python train.py --encoder_arch="convnext" --model="model that predicts nearness at each pixel" --dataset="rendered scenes of toy objects such as cars, trees, mugs and chairs" --train_examples=48750 --image_size=64 --crop_scale_min=1 --horizontal_flip=false --color_jitter=0.1 --encoder_isotropic=true --encoder_norm="layernorm" --encoder_activation="reglu" --encoder_dropout=0.05 --encoder_inner_norm=false --encoder_moe="top_k" --encoder_drop_path=0.1 --encoder_num_experts=32 --encoder_moe_every=1 --encoder_expert_mlp_ratio=0.5 --encoder_experts_per_token=2 --encoder_shared_expert=true --encoder_patch_size=[8, 8] --encoder_conv_stem=false --encoder_layers=10 --encoder_width=128 --encoder_kernel_size=7 --decoder_norm="batchnorm" --decoder_activation="leaky_relu" --decoder_widths=[32, 32, 64, 128] --decoder_blocks_per_level=2 --decoder_block="sep" --decoder_attention=false --decoder_upsampling="nearest_conv" --loss="l1" --targets="nearness" --residual_init="scaled_by_depth" --optimizer="adamw" --lr=0.0015 --beta1=0.9 --beta2=0.999 --eps=1e-10 --ema_decay=0.999 --steps=19500 --batch_size=128 --epochs=51.2 --lr_schedule="wsd_sqrt" --decay_fraction=0.3 --final_lr_fraction=0.1 --warmup_steps=1950 --weight_decay=0.3
Rows from expert 3 of block 6 of the encoder, named by matrix and row number. Rows with one number belong to one neuron. Each number is 128 + 24 x the weight over its row's rms, rounded and kept within 0 to 255. All counts start at 0. Numbers have three digits each. After the name is the row's rms in percent of the matrix's.
# gate: expert gate (encoder.blocks.6.mlp.gate, 32x64x128), inputs 0-127
# up: expert up (encoder.blocks.6.mlp.up, 32x64x128), inputs 0-127
# down: expert down (encoder.blocks.6.mlp.down, 32x128x64, transposed), outputs 0-127
gate.14 114:136112133124107123112111128138115101144157097144154107155141121157108108127127103119144118095143183149167118132115109098151131131131115130135082140128154117166138169142151110139128151127104143132118197109123105148108107149158092148092143129120167139122127135106162117094149129137102101158106108191113135097140063123103129116154088122136121090093149137139105178181128092092174125121148
gate.15 112:083121106108142160121114097119170159087163142125162114124099131090083148158124131144111166136112121150179125121158133083161156160134162145100120158135097084119095114092094183156122137139118120153124107101160116082166129117144140115100168172132109138123105153139129117145151073133102112125148128150115142115149122145129117106113102134114134134148108149108102143097160122102096135155153
gate.16 107:163127125076173137123094103113096147177139152121115143124158122117154096134148094125165135129087148141156133089120096107174092135093130168085102130138095142130110129105106144114156128147133135111057147139179104133145123142120153135122182095127120139112149116137169125132130174151123158141132120146113163109129097127127113130110115157140119092123156149106111144139147119093175162131096
gate.17 103:164136155093135128144123111139105105150104117122150085087152142129113097168116098154130183120142160107133129176129122113167141125112096160096087143098132108124145139093103175142148153124143199109111184110161131112145132100117129132126124070137154143082124122147131131118156142166128120159127135171105115115137146139124078131117102143143101094155160093157108128140139129114124138139145
gate.18 118:123129176131108129066138111074113141132168091152123162139091115130144098110151119139161160153116138085101131097131115157123150136113133140162135115125156130117146125108127099104108133170152139132137162166124180116099131122115151130129112172164103106150185114105134166111132111130104131164187137167150106116160102153134141115136118146130121086121125118075129156135106167119117145140162
gate.19 100:110115126055148121100083106135144141114162143161088132148136149143136112161159131086152113151100188197117141118123152130155101127138152123116120135139123157103109117141150105144125130119124130108168140117147078141102140099146123090147121128138151163114116127142112125126112136130120179125149098161135147103101104109146120060127101157120117102129145109085091158112139150151142163170117
gate.20 062:155135097067146142102112103130142155166129149157123106167133140054095081147104160153126140125109117180133135126151123145073125128132132120129175128120159137143108128122108125149104110072145170118114141107156156096078124165156114129150147086130136162136141153103137129139129118117102132140137095146128131123133138132155139083095096129128151112150110154121159116121188141141089111127126
gate.21 103:115164171130095154096116136123129100124135155119123163135090143135124127109146111112111151131138183105086114113131140140048111114120095137124129147110144099159120142090153118196159120139129113116165136151118172101150156151099115064156159132152155105149121088158142138100154124135163126142104148160124103155141145122098103116085132138154131108112130107153116126151127092125156135116154
gate.22 115:148118104084112156126123080126140098132155148133102110099151145092109116164153110131131142128114105113172110097151102107067137112109124168119127118083147105130104129128134108144138165116135121144099160098137139119079125112159106130140129103142124144103113148152178111149115109101109140174121147165121172122144142143155091120134087130133145087127147153155152136080180167127117104178147
gate.23 110:143131115119089138146135132111086145132136129106126128128125144092122110115122151119133116119141151133113166147133115117153117119129133099110165143106201106195113149096118144119148138137148178080141136141188113071132146122135121127166150174093095146162140154159110097118139099147174126101113158110108072133131129107122128099115163096143137110114108110130111121128151136109068121099099
gate.24 109:165145109115162138100089119151144131155127122125124130102130159121143163131138131170141186146132107157126147109100129113147146083123110116162101109141134107106172105151141112152159155112103137153164171090105164157124166128138083116162104110107143130096075117150104109132145120104120124129106093159125187144143143148148100102102085136112108131133171088127117115130151103133170153139099
gate.25 094:096110129093143127145099126135104127165152167147128090138125131087143095144128139113121104142129053141164132191138089130113144149122104116126165167112113147147100133078151163126164114152091150121125138132142159138113167110131117103106150144093136167130102114128141098158135149123119127111153119132111083121157135173168085118168102127084134132136142154151114127100159123119097106094142
gate.26 082:127130090115090128178100109085107127159185127120092131071133147117159125133154099127137173162137135172147095088127077091161091147096156141113126123166111121107111130148130097164152139145154094108108159138128132120127138122149151095106171134130111156108141147146108090126110165117124133167110130102112132116143085133153149155116125160102117141146133117109115114139178105134143152105117
gate.27 112:146077119091116141113115152116129136152127142165141138177118059075138157177172122146116137124102150125160130116128121122136152124123113121110152099139137166116109155142120103127112100117149114167127113083114136107129134152130083111120161120140148132095174149130094178167110117149137164154125153145152127084147127122133098156112115136117137105137135118158138130077140145191081132144111
gate.28 117:165134159109101127146118116138114135135166093141145112150152118129133146143142053149145204110116141094169122159130115110169144128130102159083121129101170126150138139130116159123119127129164128122131162142126107120107088103127142120119139097161161123098128114133153153095167120139118112164121141181100118118133136144115087106111122141148101100133153109133073171171160103113131127097158
gate.29 084:141144124124156117101143129119103163129138096126100129092123082128112127100159156132158168124120074132124117138157111158111122090122169143122126128128180139094149102126152133111127128105142143089145126103119151175141127144118106084153118148159104110215164072082129171127097112126117140124140142108137132160120139175113104167162112135140119155140135132114138126107174106114114111099111
gate.30 095:139148182132134165104150089088162126131149113104142149108121149121146099103154116132160130173119149100100137093127140144125132153109132160124094106096165146101125137086113110116121138165147111176118137134135109110117119158150112113141129150126120093076113117138150153128143190122133126134178173158104141117133129162189146129116105115117116069094115126098127165112091160133163136128135
gate.31 075:121118097111163126102130146095116121085150148096131107166139104069145109100142118141150141124125139155126138125109135140171139150160124082147146152132155112076138165140135146081112115128144123170134158129152132100137074137136152185159122141123100132123086116127150094129176149124123118127112080140090145107104142148075158164127095149126130112124115103117140139116150083133132133071130
gate.32 087:138139171104130177064142106090142143124160109117115168123105193115141091087146113165147152186118177104126140103109125137123118138124130146132124115121134133100122113097118113147117138167149103150123120131145111112133147146133128077142158179135116104066145136136139131114143150116122114135161161169104134112158128168176161115108118137096114083120125104102117154124105159151139130125123
gate.33 090:158134134141116107081132124103102157136138136122133140115110106105111082112141164110163132131106107096086122118144155172086156125141110175151132103099129140118141102129134136107129119142165196148125129134153150116106157104116134124127128170148130102148162064143109164115175080130118127184160144133147110158139158160121148097134136140132153083105134151093135120104114145097119152112163
gate.34 066:104130159103138085108147115103092119135109113129151155070146136105109111126119166143153161128123080082112169116137117170103123112104130130166129096115198114140140107107126127115136104135135148134174155103146167190098154122113119148106193142136146099148098149148139153130132165122103117130153125129139115124121155162174102135173111108096132123094142146128141113131131107128136128090135
gate.35 090:209115158133102160119126082113146127152128154130131159080142148110155126070136093124123151111103134089109180115113150107163128124122091143116104114127160113151110188083110151113100144120131129149160126142151067092129141123136112108144159118130127111107113136116178094123142162136114102128113143105128171148128134099161113120090128115104137129119119144151120100173130134113157130136150
gate.36 093:110172108147119156104128085126119123106118131156140140136085133134076168091106099082135150160151133115095090151118114134101121119115107123109136139136149113108148141121109095175164117107130127117098130130135149157114133071127157158140144128122152161108124103182133118148131119068148139160105128147095140143096161164141130083100129097137135137128138121161128076114110170113157170118162
gate.37 099:118140193124155147074156081067138139132160104157134164118098146129151072077150127137157129171119154112091126100117113128131110145110119154125140115097141136119125118085142111132108144164156107161120133143148129121126126129144129085150119170135109093115131099145143151110129154130121138151182160160126140121142111166163160105131115119108118094111106114085120153114089170139144136142140
gate.38 093:162163155095142141117129148073138085106135162153145153134099123113130120114122094128122111129120159141135118118115103140070144143149133112152097149110117125152109157146116141111079111106129147086167109177112109126142063112132122084135117118129106124128135142122110164126161144082118137141185144106102092142171120102143143096148097135139141127133116138125192141116146179149121084145111
gate.39 116:116149131162100109131176119143141140111116088123109099084121114148101120127151174155154158143095106124100152112168137130134119089092144190100139128084152140110180116123109117113161165091139121087137124163154126129105122100158137137133143132134158080117148111120110120075106109135093149143132147136138161115144164144108139171151106129147122128136102102107089113096094127144153146133173
gate.40 095:132106127126136123109141147147105205099140098113113085146117136139148170146118103148112150145107105169162153127155111116131124092115115115113125171143127160112058112147131139147170131097137099163134107149110144145114120139125145127126165123123152125094156162145128145104104118107144090153142156163133116105136123127149160135046113164140107125155141137120120103117141099170127080090126
gate.41 107:142121123129105131101132114118106155123162091120132141137104100129139132139123134153166160097136133099106167146120133138122144114105142156100123177082183123126136149133127134085131118137137113103152156153143162140117090103134131122099155110169129135127141093150151176087144093117121125163148133167141076088121140121096086095116122154162116126132142125117120168154148111066110166107190
gate.42 085:140136169109109120139083123119109124122085106146133099140136137140126116130111102107119201117141176109134158170104115106132127158126104156101112134119109099139148121122079150153095148137143178121140168161134084083121133151102133114104145127110145135129173151104151135131150124149133116150149146119132142109122147074084094157147162132134102102154119138133105148126173154156166150171167
gate.43 099:140093098097124171110124119141124174154162120131115118186108163109173150100141118130124117138090126120136098110146129134146101144127116118108166139137093132086073142131114111154173121143125083122148125118147151099136121118146147124158134147183169141086133146158128091103115138133127111158144122154127150106123092145108130167106125159111141129134113095112086136105186067120112140102105
gate.44 131:103146132126129096154123147146124111175125140175102118140134067143103114131092114154151122154103101158126113124164102140135129097139132070170165126131157143112144118121129076157135078082155152088139112117146148141092086175130132106108090152144130151115169117155132135149101154133148085111131098146135126116133097157120104105127145090144173136136122088130168137109141112115113148113119
gate.45 109:128151079099097121132122114111141135093121144128134145119108124126100108130077096139102111146167111165157086100143173090139150144155140117175159117166117085130141108125091092096115163111107103111134167122155100152074158145143120125132143141135124144109122151150077177138135141116106142114139122098182142151105135061101106101132128137120162152136149123133135118100152151132103141138121
gate.46 097:132166158133112133114120104113127138135144137108123164123139138105060119112130112152126101118158095114133125142135114130119128165122110187137135147102139107130127141141137113127151120202115156149100115146184118131108179106084142114101167129124152118085126118170146146153150089134117098097151065124106120116133122151154085131175110134110126113116171118115124097120130179166149140159130
up.14 104:126110137154119113147136158131119127126116094100171128110141160164122122168159148133154124140101173115099138120125120142197133120146100187130104116150151132146166104137162125116147116139132100132173138120127088156129116144117150134110108135129125123080167093083128096086150104114142088117108131126125149108102089143124157138143146108112096131144128112142098116174058082126159141092136
up.15 111:089130138146083110130117129129111101137130104139135132121124175121181154132123124171154143129099158159105098166150062119131112113105078134141126160146140125157131128178148090150126104129113117125156155092120083129056118122138142139126134146106145132121124169097144112129124155097178112128101138136134144107165133138125183126189109106147113112140134113116131147160120127159124168127157
up.16 112:116079145165101109150167147125161115119120142143123128181103102125119186190134131123111130132131148093098084127090129149137178145152108131140142079137144128156157144139100114146107142139133074141108103136093156152083126129141140097135132145118111116131090151118136173114165112121162106116124133142152106088093116145121159184104123150098130115109099130147124098148106129140096122104114
up.17 099:165110122152111099105145120117150155148157132126085122137098092114139157140136124135127115146136085168139118110144130143110124095103131085142168123126162135133075137135133090106106112114099060197093085125098152127090125142180129150129120147140107147138092156135124164189097166119131133139130139150157127108158121140127155138088126117132146128115114127127159117104117150154131080105107
up.18 103:134139154136164113158131114159093134118117124144139142130124078129129122133114161132141162117124052092123149093165158176071128114119128140182109111117126130176163132128136122086091124122123176121128131119105160153114144084075143144107110145174088116174133095127145146122135163138137136149146105109176133177119133117144083114123122127118117126123139168112155114152139138117141137134142
up.19 104:129126114060115106108107101167116145140150119159109096141128123151138113152157137106151083174110160200111130115136132124139107128139167122133134125140113151092091116177152109138114116102127126117127110128150099146101144099120139117131128127137154169128155132120107141097099128140123188147160108132151151111120094079124145074110131155124125112143146115072124137112108141154165153187109
up.20 066:139139121084159115113129111121128156162125119154146091167134164074096092150115166142119127122095127158126153111169125166060132140131124120143168150109137136184124137130118124125083115101137174145106131119129147103076100187146114139154103084126134141141158145113139125122152131094113123147116105126126127128123133132170133101109077131140136106135108172111153115145182138151096119123126
up.21 109:148140140143090151094131140099137102129102180133144133142102135107095123140117127130103169116157174132083115127114095130082120108152115141126133125114156071151129164100154161207161117126162143141150134144139153104142149156117100082145117143147147106138112106128116153088163156146140114133101132145105111141149131105123107109098141114159133134113135088174090109149095081115142155117130
up.22 121:145136100089118152137089110133117130136137103134146124117133092131107149136120096130148126147149113120166108113149088107130140114147139135111150124098182119161081137103090134142116138126102121084124124124133098149091168135151140145142158045140112181139145171102154152150126117134156168164140119154156114104131104137136117073112108132137119102158121153121145149123180137143070094149117
up.23 114:077145152097119163167129130122100136095131154114186116123099113112189107171105145116144105072115110141094139177067115102134113159155092122096146130162148137106140121091113183137151123109084168102159142118151102103140139130136105095134157144104099149153125144121105134103138120149125134115130117135145113128136144122156179117105143099106146136147119145127106091096146117137132135117121
up.24 109:140121147142149158112111129144146135165102102116121133128147153118132144117122168153126174167153145154108158145127132139151130089104146145152124102110131094102166119165183092122159111136118136134184134109115148190099139138116104081149132132085142113097117099145093080141131149132123081125089109126125157146146139156141089119137111106129115132154162094106114141122111085148189151135110
up.25 099:104113135080118127140082117126103128156151170158141097142116137101138120148119128118130092141119048136166132187135090132122140150115112109124151150113112147137104132080142158140164126144094146124115145134145156135096172122135122115107148141102142184123111114131142098160140152127124136120164115134110084114155135166170091118166101142078126130134134159143111126094177123119099114092142
up.26 086:128136117125145108101088106082092070122159137120078128048145162127145093132117111095122124179165134121110115110131120121117115149106189156142096128125130131104157146138159098128162127139151129117134140109154088158141122132094099069139158147122138148119150140111119109129110135151092126095144129115114138144165118106138104111152145143146135125131183120132136150131150122106156176124171
up.27 112:103188107172123138154130116119162134119146150093106110094133162154123103099117145085131130106116120138089100150111150125128100128111137156144098135141098106118158100120161129133147175131078129097156112190121118132142118087135147132126095139144136125149093103127151064116153118127112103102132117080084157177103159132122161118161138122122142143101120150133116136153091121093162137128148
up.28 110:145103117152180107107140137158143173120132135144061136113117102125145148122125134144108112147134077161156106132123150120112103096108124075124169127124117148100065128124149115110101146126123092147111054116107177138129134103168131151163140132153119152127102147152116125190094132142132141119147096157148122129142138134132147134088122154121125127118112134100148109090144152169117084143117
up.29 081:150131119128149144109145132122129166118131087125116132087125100138117103096165157121168167134109097139097110137145117147117137089112156161112120121136155147082136114124146148123125153094147162106150128110116146150127139138140111084156122175140106092194152069078120181132086092134113149138154152123132157148095138176109130153160107132154111147139120110105128135081172149137122122113118
up.30 090:147123123125128140118120129135163134138150138145097107156106123128154097148130095121105084139132161175122082165093134078177144134130126121081138127134134149096087160111108125126109150122143088168096118148134096066130117168166136119166110124099119138113098153138132171115113103150141148138142147147123134092138132095093189110109132144175130129134106100121097129087126163157121146148105
up.31 083:101130123140104130150123114140126139141131122168160118106113184188119133173102146125127141137109113128109118110142131120116118097090148172132095119151108165179136096140126073178148132143103122096134130124110154144135193133089101083092124112144121135124175118138127144118094084170135126127170157124151115137142090152153105101115152124114119127143161103143109116143116183114113131152105
up.32 087:135108129136134118099122139128172152154165125152091131191088102115160116140137080146100088141126166161131093149087094074156112127130138099096156132141133148095088151132136138137108142137162073149111101148138121081133127156160123101151116138107152137116120147132125183139116091134152154127130137160132126091166125137092181119108133142157125137134108102117108133100120132165110137135104
up.33 090:150141150114134109129135106144076148142131113115152120109125095125156121133115148111162177138119048101121146119136096158117126115124118117145118107141150133178124156128141141109107100108128131091139153114125162170096172105090124144119134131171064109156122094104145175103121186163142122155183113128156117162140124152122133139124126138106114132164113183104152118139131124106131111135103
up.34 073:154125086151116171153099134166154140114142140125099106188118113152146150124128102112097099121142166160147097143132137093148138138160123129101121169147070142109134149154131129146134143120118106109090100147105083074167102138124137107150065105116109170121169107099126100122126089127144140125095116122113140139134102088076149123089146158158125137162120123132132130135127137136118127171123
up.35 088:092133118129173106117136132117151147118150124135075137181092116140171103162124122128101074147142103157139105165101102081129131105113106133127157124147100138103107108118130082101108145161127096155116112144091121107130112131131115095134099152121083150144124137170118195112100120100184128130149142151169143109136126154114173121113102121164128139135127134117135126106114164169133145166122
up.36 102:101166117152131141085105111133122109114135150129151132144060126114121142093102144087121140115176108102083108181143109153079130141115120143136122113123147119136185117143122121159151104120160154136129144115105160134109128122111182151160132133127103106132140135146121138117132108060170108142118113107114120144140132160097119115110149109138147115133135157157120118141114134132168225134134
up.37 086:126147138128137100151133123132076127102088121127153130097140092132095153146118167125145178102127067088129161100177146186082123130126115136171104127118142122154184113116121126126132110133115178081143133118119167173115139097085136168098146126169115122169150112133130114126127147122133123130134103113151118158118134130139075150144126121104126115138151171131158119161128114112121110117162
up.38 089:102131149159134176123145138143135084149120145116096144108113136155179155156139157151116123119103109105068155136100160146132147096142145130110152090114118139138144143131155162114152134129123124165111121064099127104178129123129139142169091151121172087116075128148074121108106132139103106133106160133121123124108119097163146140134131142117104166122107105094137105105095097119168154142144
up.39 106:126092114127105143113111126116164117143149167128132094179112188112139102091117124144132078143145186140091129140106107090135163119137115129120121126129145116124105147133120111080137137102128134163102165138173062099134097160144110120111105134094125143086106146152121113141151090137141094138090121167103136115139105124148139096106135094131156107096114118136109160139128148092168164134152
up.40 101:128098125130139121112141140161106195099141101114103081146110131135149166153115107150112154141104101165159151128158107113129116096115117117113123175143131158108057115149126135151172127103141098159132105154112148144116120137127144126127170123129147124089157161147127143106103121110142090148141155158123117106141125127157158142049116160142112126153140135123123100115147099173126079095120
up.41 108:117167104129067145125133122079128083135118112118182118135114166116088129127134139128125087136136198113137120144137094119156111154166135180122108124145135082123156102113099146172173119149122150094125178151143086105146136153125122109117086097125117128123148121125143095101137126122116081118100148116091123112145099133128139136169118105162146102149128114154097150137113109120132169118127
up.42 083:104122138096107190134069114139106134124101120162145103163154122156114101133132143127151193117137166130100148163145113108132157123154133156098110109129121111156141149131091161183122135121131194095137174117135086134117119155092142114101144117116190145103154100103135118121145132126124133135113150107125120137091100098107103101128159117141105117166124106149115156114163135140133160140144
up.43 099:113121151118145153115167126135129198130144095141124129178105120126171156134173121134107134159080149156110124136164142151160147110132140120132183116133108151090108113135122114106100132120095089077093127098105157127118124122138156133159134173102116128142130149145148124104113173120114118170120112135122140100118108114128192134123096128116109121150134093096117138110090063159130107115112
up.44 131:128127118142164179125141126112088149099110112078176118136120148102160145142185165110127070140104122139122181140102177128110138144135139149089145161115078119152116154142138129109105144118130138132136129108161085118141131082105140142111092130117078111137097149089118105084143133140115163127141128108110133145112154162136140142104117146086108163119158131149123119120120156127131131181099
up.45 108:126107173179142142140160155162121113133111115143114120147154109130129132135156168155130116079106115119110147148122091172102102142117113103110104164087142155115115144137165154151119092141144159128066094124131129103173099119092126142136102155094117094150137105095177079117093106157130112134104142123089124133164129192156148130129139136152137134134104136119117135153085126136146114116146
up.46 097:132130123141088113123096168099148122139140097129095138159133111134156148143152122136155108127132131108109086140169127116085125115145105099097128100124183135091094117159161128150127107118162100160116090135122082126079164156154115105139147101105182133117170167123095187130136114090133147154117117165142119106124146129097173129100138140138128128105122172153109145162119108160131135115108
down.14 110:126091114087124097099105141161109149098159182111155146129095098118091124121152155141158142102131113171134127146125131168164096106089101140085146110076108111088152125142115142111103130107114138111074118132150160114129128174133147097111105099138134149148156101120167101116161125166095171150127130115134153170118149153141112109127104149125107121089141126154103132123158080129145133122136
down.15 117:111146131088155089143133163136088136131112126131095116166145123135131114076108122076126147128122104100170143148123096100147109101096124145096132115117139160154119146117100108142164099073146100152107179137114150085129124140152162112121079147127126137128144130182125139183145146122183126130119138160140144092122108125107102064120099108122125113134119119139106144143166111120146137160102
down.16 112:133119122143192091102093135112136119120120143091151134115094144115118131165126144101127151105054108140128124149132104158161111130104084134129128172109159164151136174156119172097116133138117138114120161109151128067096125130109120112156128111122111098151123082147119131110130179111107165109137113140115127103151146109130120109131109122184096107109122155117164129180106110105104149156119
down.17 100:103167128151146107120089114099125136159061137120127136131117123141131113140092129130130129098097129092137159141121100116146109146096129153150142096171112189116119137152166123147167152096147107165140160155128152121102160124108104138106124121139117147154129156160114122134092132163155106162127128139134141055133102103133172105155130109156109144118135157114151148182083072123117130135126
down.18 108:081140159143143176109137123140077162110131119082142143149138141143156155140121122130128130172113109102121132118058143079080147104131128150098138110095105143122124155154152116148115119126108151118162146138114096138115152100165147106149138157090137125099097147109124108118126160100106134099113069115100111104131121101129129123155088117137148159168123109055127137121123154141124140098105
down.19 102:109127118175133096123134129177121150101129111124153125144155105124154109166136090137144146130147145120123140140112083132140121133162125106087104081128112120128118138133151135139164142149122094133126122118156184163085119129122165101106135144129145119187191152115144101139135123141169113173150118153140142124092139104138123116127167147120136157141114123160106109072183072108082128139141
down.20 069:112175145102167130137121084168130189165108093135133149107144086155138138132138120135126111131132118123124128140147100117114165144099127119140167119155142156117141128128100112155112142141182111147155172160129145148147095130141091122108145157145156129111138094125115075187117109152164138101180135129164105070115110100154097086085136122103123152145090128121123111119114116114133122138110
down.21 116:110118122093169087148151179153109075107124123129131158154121124131116122117171157146154138119137151159135123108148089146109149129091170101122113107111153129121089121102102112098134173087144136148096140177156143125115123160132134123127122110159166135104119104146146139138121124145117149102147109154145128149151161104105052081127090126135098129119147116115139165067137119124124164154142
down.22 115:098133113142136148120136117113170147157105050125144129151142051152123100116129119145098153122117107109106154168115091104149116158144095150105117116157091102084093136153100114182112107127145104135167142106136150133117139146133118134155127157140135108138156146150100091145129163101117116106172161122112118077105138128138141125144100075101144099155117144115142098138094125125131123149139
down.23 114:106136128162131165076159116125114149113134130146140134133132159158140112111159115139103122147133106111097082122130119143109145171108124106103151174114117144114128100099126131148149108113160125128115113098087118103144086114163128104140146176105126134166114136180169179123154132116137106081127102121147109166119089147117116170105103110130085133172152108118119101135149086136107142177171
down.24 113:136160144113130070113159144160109140099131129159131142139193100148161141083127117127162123129120116125140103121120162132094136155075162139082163128085108144142148085147121111085117125119137173157120103159111154155175113125124153131093127167127110133147108112126167139149109120122118115128153131149147150158135111114141120158112095100111115175133126111128129139087160067116124164133136
down.25 092:131153090132104167172107118120137124109090087100085152119162114164113148117103121105069107153144099089127085134099117109086157137103128124138116157177143134158130087132110150121103105125110144141153097128092137103198148120122097136131101144126138137126081099136133131160149144113100155140127135127132118168157127151107103113130086092104107125152137128108087103104130095116157139140130
down.26 086:146148129133118156143135172112116106098117111123136146181132131139161153140127123132154135163161143148176138132152153115092153114149165111119076082111143084143089127128149099134158143147132114123082095107099158175163124103132137115098118129157127133121102115117120151135102122119149087185129137115112126171064185143147135166128144133113150147141134129135098141111164116093160104135138
down.27 110:151129139126114135131114110134095110120162156114093147158154159076107185144115115124122099157128148113147131132141155111080146050126139133120110122135138140111135095127129125164134136149115158094106090118071094146158101087119111120128137112114124108100106181125136179107096120112113107149133114105110152172153117129134126152158137142128154145110133155168133166095138149164147116079105
down.28 110:132170126116117133108092070114134116148048152105125121121131136131101154127109100121096164098114098085112120118103110122146125127140106149168132126160106143142103131178144142137126128128113117152171133124120131114126158110104121176119143172122138161128131177154158137148110154135129116160101132130134128070135098113085144142162140081145144125145167108116141150140062105157125160115106
down.29 080:105105124132102141143146074137103136125085137154119118172124144155125107161120110160178128121111094111144068120098136104139156118164079127103147127121109102149082146147095116159112102121131102161141130116120156133185101122138112108101083143117158118153121137112084139111123158128134139139146123113131098096097132132102127148138111122119189153153084113103118127127181139147150175106117
down.30 085:102135116164153104117110126126114112110070130118172115162131106093130134102119136121122155086142120130129137126189129168185135129111120110139142116176136173128120179128116140147137147128156097105110119121141138126118131127080128114162140140149132148128188132159172150149102141119147124153155155123125154109078069111104140135116160141140112126121161140194090111122088147127106143121139
down.31 084:144140113120139136128132181108136170124138145119159125153146143107110129110137128110109089149114152118112149146136111129092123143166149180119136095125140067095075084146134146141130124158087117103138126055132145143085127123140124132160165105143145047134120138120102169123118148088120148133096147120119109153153163130121149142163145120113148139145095147137140123150091143159113097102118
down.32 076:121170113158153099107119148144119133108066146086148112152148146124098135139124142136132152072115122146130142101156130171196137153130117115135091131162146133165102136107113142138132146145140100128096129085123156116119152138099143143129157147144151159156179076146141153170121122122135116139117180142153130120096095132095125141143143133123113134135133166185085098126100084136101121135145
down.33 092:098131130164170143116132130141103161121122119141124134161170101130179121129123122123144110152087145086112156100071115103119121118125116124101149107099079151135082157143139112139162103138102142128161168134137143136149162064119135107130124169101121112114124161124112123140136171106138115093147087166105119085155105099123158129149089102140146162158104105086126119135142117140113133118083
down.34 072:152135114117119158150136128107140129124132142138137118119130134077089128102098114100109177114101146120129129146185135138149140110160128114140080120138133113121136148110137137121147179131125131139097131135116093118085109131131156132158165126118121140117158161085143179111117128081115106158087126092145140125140075131142148114164169158127150127112171172180123082156101188137124115113090
down.35 096:137171124151157089103142140116106153103095151131148139142149184104106136169095094131127148106098118119136142109161148147143178129167118097140156101144160142164111153122127149155135155170108130126133126097125130100110127106101131116118174129117142112134134114178163203127097118113139144125098123113132153135102121105110175131172148141150119114127121140161067094156108103125111107115111
down.36 098:129111132142118089104145148154139087112162151133097156143111088075138118132113120144142141127103106116128102124135107156109156107111124126134130149146189140145137144115117151138155153144165120136098107178159129134148106166118165128157112120150145104128140133130085117150092138140143132123142103127172117140091124109145063096079095148146087147140122106130127160061134124075167116128154
down.37 086:124105143101143179149145114141136134124168112107086147103114131148131132149137134138102105181118117108109123128073117088069134116158142153133125142088128102122129118110166115131100124129097167143163148126120091136103113112171127139144122128106136113118074147106088105109147157110113156078118112136123097117153144114175106097126123110132149118144105111062165141133140156131161096101085
down.38 087:117133122114129117094157089114133151142106178190149146157100178101128141103108142126107172124130153134116116136114157137156154131148121111110155118102146153124123146109126133125090136103100096094150082112126108102142141125126101109139134065168130124103142150163147172070138131124088132133103065110096125130121162108122112152111101180128121100109164142151130154102132116125130150137162
down.39 109:142161169136145112114144183099140126132184166142117114145132140104154171113114114131136162122117134148138144143148172142122114139082155128114109114129180164150165113089100098087140159116158132106113099144135129103096144118116153101149147112142099141121147073146151122139106121119168092120142132112133131184145148132111138113135097168137081136104154174167123119087104117108117099127128
down.40 092:126106095129075118117116084172134159103081118128119118085141151148103076120114119151173134110100119115119110096092065132162108138122092147107133151148092121151125120167115164121121127143131156124132154124138161122125126168132127156114125144117137158152128122104126123153137121158151119124130172159137088082143071128120131101137133110116128122137084092141101124162119102149133198111130
down.41 097:134128129127134105141160162122162120100199098122114152141120127123126118099132145097122104125128128166147132162189145161124127149134137090136131144129168104113151100073103124094116137151106136125141114103119137168156088140122129136121117100131122074134139097123109153124130121152118135109186135092159178192117160122127131110096150149108147166104123140179128106123158152096132093123136
down.42 089:124099130124128162152153149146136124090149097152178130130124158120139111105094123120137134142132157144122117132168132126141082149132127163108095123117125106133154123126097089124128140089163104103130144112150107138144139163158127097125148122131135118090130091065116120156146137131117147117125138156095079174069146141141082114100121147113134115121155119132138090079161179113083189131148
down.43 095:096130121175130093096118089137123137129109160170130112114160138146150115127099101098144117059120124136129130151126151164187119156110080109141146150123107157167132146174120133122143104141102120120144113145142139133142160122118143101100119166109105115185159137136131133108126146193117143159119097144146164080099108095132177108112144125149134113117112112150123099149150077122110138119122
down.44 127:141088157109104137122166157128104137134175164136142108139146087123135119147131115100143117103084157098131125119147115148129086115100115113110122141145081111139137143140158118150142071094135104141140099164145085176144133119101129092116124113121165176090116164130142119109130127124132139135149161107102168149148115105146110139108124116172181098120177147128145094106127163185122125105111
down.45 110:137123160144085141082119137157116130139121174135118148079121085082132150107139111141122168078168110106083109177159147122123127136134085124140113135123093110111127123123139090154111111098115126126092098148115118088153143151139144168142156119108120140109086156102137114088130166169121166101121121129132148115148148159099143123117102149111091159112160124118162122114147164095166109118108
down.46 105:110140128150154088088122182155130124139108135087157151124091127127110084146149114125129132102114101115129120111140113128172101156092138138093122124137112092101133162124153170149123106119125117158085193080169154153112147171130147112123113135182146124163147081147096142124141135121142091111126163164161115120096130097129085113137127114149114140121125141149128123143129101101105116148173